Rows from block 8 of a small multi-label audio tagger, named by matrix and row number. Rows with one number belong to one channel. Each number is 500 + 50 x the weight over its row's rms, rounded and kept within 0 to 999. All counts start at 0. Numbers have three digits each. After the name is the row's rms in percent of the matrix's.
After each channel's rows are labels from the 100 clips, of 14848, where the channel reaches its highest value: "strongest on" is what is common among them; "peak in band" is the frequency band that holds the peak. Only what is clearly more common there than usual is listed. The data: tunes sung on syllables by a formant synthesiser.
# convs0: first 3x3 conv (model.blocks.8.convs.0.weight, 192x192x3x3, each kernel summed), inputs 0-95
# convs1: second 3x3 conv (model.blocks.8.convs.1.weight, 192x192x3x3, transposed, each kernel summed), outputs 0-95

convs0.53 083:498515402544587446496412573559439485498544493444474478448371454446404507457506552540458528503522513426518470541512445481517491474438574474533416535557510450466489544518532435487543579418493493528505480522485534392513386430461476484543507556492710512566478478538488486453523553485512469450
convs1.53 073:542453545514503454480533563434567450561456517415562630410480494497572559469434467500475461450469589531603501521393541545529478482535477468443429567478628599489534520525421530550492473561475482412445533585512532511553485486483471477484461451502523432472570465514499434536563533490612481552
strongest on: muffled (low-pass); white noise
peak in band: 250 to 500 Hz

convs0.16 115:568488419510526425547565520581470446464564464468543489475435549553469433495467440571409497596589488600385515499512408445580506415485535521459418497492437465512435514407568510394509488484394539449417553471516477524457453551494475501422486514461581520443439544481440486421524439485546492468
convs1.16 104:427549607509462515539569491536568436465506462506502502521359529516436435507526526554550589512499426465565496489407508585563557489526485527486348512584465453406522517464554461415506541487442538525603479485588460485462474438593455536570567512376559576519478501494394466487468470577484513578
strongest on: the note A
peak in band: 250 to 500 Hz

convs0.143 107:486579504582436486496473527506464514477583524516469470464527490597572432473495462506493600541505435314604571560571412426488504536448536535436569533497572492538463496412542423492564581499497568458495365457546402449434496595438494521503581478494544466559506431567495514490478518556404441542
convs1.143 108:500488565424535497432494557467595542529451461418459538528464545505457493565464527459424536464520625496501519554464500520495491537437475452506432505536550577517511599483493459485586531481540499512508327411457501351446398491421517501516454512519596510515488460565461455517516577509496462577
strongest on: the note G#; first note: G#
peak in band: 250 to 500 Hz

convs0.40 101:555505564497496410451558397500533471531407500621517489503529562417555483494446471516518581549522476517480540473445431543479478490458482529523392507441526581467504559535484474491498484510506511507525507508480529530526518540494446509492482503533444381459408408500444492442458530536441513466
convs1.40 142:422519541513472506530455510479516408586496496600472449490479508503483540542503569428553465525485468469515505414463508581524499426559441495430481482471449567549453538480463490506374567541505469481432504506515485562507478541578542450461495423505592545564494489511436468417431469420508583470
strongest on: the note A; reverberation; first note: A
peak in band: 250 to 500 Hz

convs0.180 090:572551511589587418519574560509439567458470379689552524508515454454469465517409468460514592561507521451490510494483548452512513478559548484578579411509486484440548460585566458396435472549508514547503517396546485413516540529500535447522533508445580460533415452542497516460515520482465521492
convs1.180 098:445579511376503616446427446529542536494448428495452543526475558441499529558510445504505505546455535462448488473397412437467582455562550522515496511443506566447437470516478557544558470557418506520453460551562483495579489474507519506550476504506477539414517505559453518417482523409476521502
strongest on: thin (high-pass); white noise
peak in band: 250 to 500 Hz

convs0.132 096:522564573496468544533478511486455517485495502511441516580559496595532451510431544568479556578538449430501454561534452379565392477531469467505526431465506518526456475463485507452555518572422483459428596461502494476495517434467370508497479551471554461601450549550520558465502448503580413464
convs1.132 098:484528522416493412494539478412409547602510444585503600444519437581500532536478574519500552498594523534488515501433424542460455504509489555536446532507517490501463487491457414512550561458502511461510503515514462523430467540518512423550538499561441446455463539502531542510500535492522655533
strongest on: the note A; deep voice; first note: A
peak in band: 1000 to 2000 Hz

convs0.147 086:480497426557528582469473514516484417542457460568518487591456511502517566483476503414488482495478461584514447541520508493450476433433487459550525505539512478470533503469478587456469575425570486554514552508482451558482526489492546460544464509451557551413474437521408513550613538595539575476
convs1.147 073:466561478562486444456462505461558436554419495486532540486442497472455472463547436490534490585481563474405498433551488518527484505550543500570481497476521541482511560483531452497490555502525491501413470478570620420581393328522513592557528488497505584503402550536530442469584460431498469561
strongest on: muffled (low-pass); pink noise; white noise
peak in band: 2000 to 4000 Hz

convs0.103 093:414513465505577579473603495404478542503532396520516528476486462468527522547563504460459514470491576488540479462557565517680472504540497580512481517487578473466574607606504534507501603380488491559502480519498488528493544572468495578466513432528469569482559485428506487531481470436480562430
convs1.103 090:561583516543525496435399558537428534538599483501425512423551581456430505550581539491529459524547516587525504479401483448431597526547508463502549522505458639500508485518522464444472455602459448491437482463544466486557498460423518442442503480453497490431455400535518489539546515450498453490
strongest on: muffled (low-pass)
peak in band: 4000 to 8000 Hz

convs0.110 104:479560478514483601586475420496590513457589476464466492422444474515578497439470561422488452523506532484454583584542524502477451458458570476482401493513507552533515454492470473529553528537521473414488499487476478498558424619557546489366510605538501479550426617463541545578433522571485467491
convs1.110 091:512501487548572473517452543449477447487467408494480489603397500451634487502442501446394372557492518526540442508531606545427473452511462513456489408592534499438530553536606423588459440482557549471533555462587453464486436545579565450521508501440520567491567499554418477567549497515512504511
strongest on: the note G#; child-like voice; first note: G#
peak in band: 250 to 500 Hz

convs0.141 099:441502525612402509506469452502450541489508510453512507481550558448443578497484569510413491473534423455517524563618491478452414443462583520476516523485523476501575443633481473477490411487439571514384507553470471480546547584527574469494492450526473526459485402507476515461497496504595468631
convs1.141 089:614553531416551564509519521439463412562500490445441548577427638566518442579501406485464490543444441476576560542452493480504482580484407496469455529470453499445442430464494541508512469503531518577469503572529498510588464429495485526473542530485523435565503571549388509588569444566534518462
strongest on: the note A#; first note: A#
peak in band: 250 to 500 Hz

convs0.62 114:467509528504423504516519524487603606479453584503615481586403580568565492471424529444512451408496482479480466461474460447398534522461486450527537481447434471517537517560599487515484419464503520435512503366592512584519518600499534473490462504464535578514505550570537489451505515433420508539
convs1.62 145:542549482504483465516516512543443543423512497430505450427395492503479606501491516501390569517495492556535560580534492616417528435455424468496505504386470518523470441506568472529443475403469488491550520462540539522537527506587497534467480614538553474465530448464590528536493529484537413517
strongest on: clipping
peak in band: 4000 to 8000 Hz

convs0.127 104:486592562578488512530485381511429506526530477486504521505500464465514503526507469406484433592448530534443563501467431565386559469464512548490479495579569390508522525484406549562479462505450414480557607499411464511477537522509504549570489551457524479576505455533497513488399626477461483507
convs1.127 096:490502578542629578415457540496473439535495509491499409472511507499494483451503471565484486455504505557581410487548571571553490454586483529455496510508545411435450402467486529527410539467506551485505527442562466495530517482373510482613547459544497425508541500394433509510462449566465524445
strongest on: the note A#
peak in band: 1000 to 2000 Hz

convs0.106 091:388600475502468474429510547472508559475540484537530425510595470420439432501461548561477496432535572508461514415483460557570492554580561395584501535567528492392551429561440446443489460611491518558481434523474562592501413514469520508452459521557490495475509492437497528553472502554541511427
convs1.106 087:524501472514477412491487482492567542526596586405422517487542415478435453516505487420556492525477425594461464441464515475449509491559557527555534484486556563626441463494524476540519516533492508383500480480560413480368495568491461440524537442482446550422504537553560585421568547594529539550
strongest on: thin (high-pass)
peak in band: 2000 to 4000 Hz

convs0.175 090:541542605514493513483497463442556585447552557477569550527537465589433495537501473490499441548533497479477526468468527497446522538472417539464604417478496454469476523427426485569483452537468464458454509491471492435427462489621493521480485462429493494508480521488579520515443540546574445496
convs1.175 098:408483476486533473491431524481474561606492490519452500496506557497504526405519481555446562577517483551497463602543516504485528549517512470474495529568465415449412505567488578511375402472393565588521541512444561586499507501518518483503522448483463524520516593440443534558468655451490414491
strongest on: the note A#; muffled (low-pass)
peak in band: 1000 to 2000 Hz

convs0.92 101:531483430608431444463452387465491496493596523463450438505499500474480530567500390488480504478460508446614535459485454529497499431515528494517466405502531448488475465487497577575553478610473505541495528507379539462467555545540499510548548455534571513415500477473501441388408476429478556510
convs1.92 107:425516511510542546539557531513498505550453406523566513477429570511509534469511570508550535493523503532458489557512460514491538456488389567595427473476590558430526551389560452421422429530461512504490505492506471482471430499425471477417501473430486463561581498584564497545454440531449466491
strongest on: the note G#; child-like voice; thin (high-pass); first note: G#
peak in band: 250 to 500 Hz

convs0.77 126:544345471500527558539539440494505506474453491528498497516496628445413575498520472478522479571573547546486524512532432543486452559543428492536424497522517509452557566409499498504568470459504484463452445480500511386514516439488518565509477463498470484498495513535504298474543527505533517451
convs1.77 109:470451437525446560521480499486552485454524521407513503437528453543510466583539541556468453462535425413470527503545644594504468427472457497484481426528434379514425484396520521538498556483470489540540501479488498497477515494464510528454580603488549497514562452554510415542497524410592586554
strongest on: the note A; first note: A
peak in band: 250 to 500 Hz

convs0.46 087:544415560366362525465478552534488634498457393477586484510435502522471506623455447436490563454492516403450528476468524516369515508496501533507487507546497598439566522586475498513482458523496550521597514425586523563633524552474608474461535501565478443523496533471520453394551623452412529538
convs1.46 107:506495509526453417444456499504420513498490473486514522495534508554529501392437525512442539485470538511557587462638556428558556524464502456471572558516547463461525485590557521464440518480441480541433545636436566534510536456578453473493449451514510477532430471448520584537541440485515551514
strongest on: muffled (low-pass); white noise; pink noise
peak in band: 4000 to 8000 Hz

convs0.171 120:469544496502451586456417341547481448450442544443423503525464532479518501538463509555461476459578481412513443439498509484543581465465479468506484538510437457555408544426479505488465531515440523520529507456571446409434480516433481549578473469443480563496477400482470498535509543494467575532
convs1.171 117:590508466522480467472509443503559514588558641558462430597505428434473445518557561431547485538511463441437547504515492454494475448515518596481528518455482466597493525410502481616560523463578411441551450514478417477529495486548553477483499497491534461526530533477491519475499444564577444404
strongest on: the note E; first note: E
peak in band: 250 to 500 Hz

convs0.145 107:388571547587602437507543567471453459500596464506417493461580532453555463525511461507514525440489438484454533509440522529558531539557499454433465479533487470542467496446487531489474521497567544520431550543468524441419478467605486473443436436553564479499543534461440499487531525396468511497
convs1.145 089:531466462536492586583470558493381432565599552553528436515510516549492499593452429462463479625482433512527353475479508490487434465532490488579469499542408556459511502454587520509485498516516513574402514486539570482467490504570433425511444491556502440539443470496467513420529517543507442413
strongest on: the note G#; first note: G#; first note: A#
peak in band: 250 to 500 Hz

convs0.14 104:436474520507497484456526409497421505529529483477438554544408578496478515525472461495460498562455500528477449525518542505442472599425450581436499528489470482599517484410477497470421468542410546451596548467598497505626417463421558507469462469474458503465495534521408512455470467395466520613
convs1.14 107:493467478498472597488521504465536521407472385475479471586497463488492449424475481558514551532532457529412468508554568460467519501442487511545433482538524590444523523354508534468533505492577476504448479604575485515438479622517471544520450510526488478403530472456476445563547410558517539561
strongest on: the note D#; first note: D#
peak in band: 250 to 500 Hz

convs0.23 092:540580596369417524468528458544449600536483434465487449540458467550492483454446536593489513560485519529572494366466481519476511514489407445557479472475519536489492447515582403464479525506444559461629534507562516505460537466418411514444470473505414391399557457565532483388513593482474455539
convs1.23 101:492557466456489498506539505465621614533473461503514422450495524634561504544554481472483551513621442449508505555584467519534474501417444375507514445438429497567504366539544636486452534492508450480563568458550525498492491505430483512476546495565476490500572510479585539520568557451526568507
strongest on: the note A; first note: A; high voice
peak in band: 250 to 500 Hz

convs0.178 093:469501580472561562560477498449550516553528443488563530418627565431549463501608533543471548533462529425486483591452490500451551456463542467489347519551490464423461510469451573428509494481467427472468520590528594455467472511432418510521528500399574508486479563513580505478450612516504521466
convs1.178 101:427603503488468544523522539473510473495540427466411528518460506463517404554484448541519449547481551455549507468467550475565426485452476461533429438482567502581493537479524462461578460586548504539611513501608459508454545537444444477455496548450536633551471418586561535581535480573528472541
strongest on: muffled (low-pass)
peak in band: 4000 to 8000 Hz

convs0.50 097:480507451398603501539540539461436472519630459486389528496390505488588509517490472448523455465489496522526500496486415512528564439457551425555454441557470453582448508477512509497493556597564477590528474538578480516497458567574648490521551546504494431521500448459469506470541435521460553479
convs1.50 099:580485624427428586480542511602475479481439521542523517544514571450544547441537451376592445566444558497547431416514506419535416536600472607520469512472511551396596501440527549480446527486488427531474487530397576481481497553482500447514574512560546517494535438581509463455488507518521393533
strongest on: the note G#; first note: G#
peak in band: 2000 to 4000 Hz

convs0.66 091:488462526499531473506492461523584435556409471541360539481471556561456564496423432561607515433449553431467503500479497431574577479506485453576513443516484517503463493569491486500423638454591529488541520619529552391454431475526425502512536462445530405392546507567535507459522604519444502469
convs1.66 101:542514474477443525456447512535470509476528509430494546457465533481517526594578601552432441520470447496517495477424599550471557508554448478485478491540462475557450520514542572494519466455533468559419515519473473496494547603443538434452594490548484534480500470490458443497478495594523504533
strongest on: the note E; first note: E; low voice; first note: C#
peak in band: 250 to 500 Hz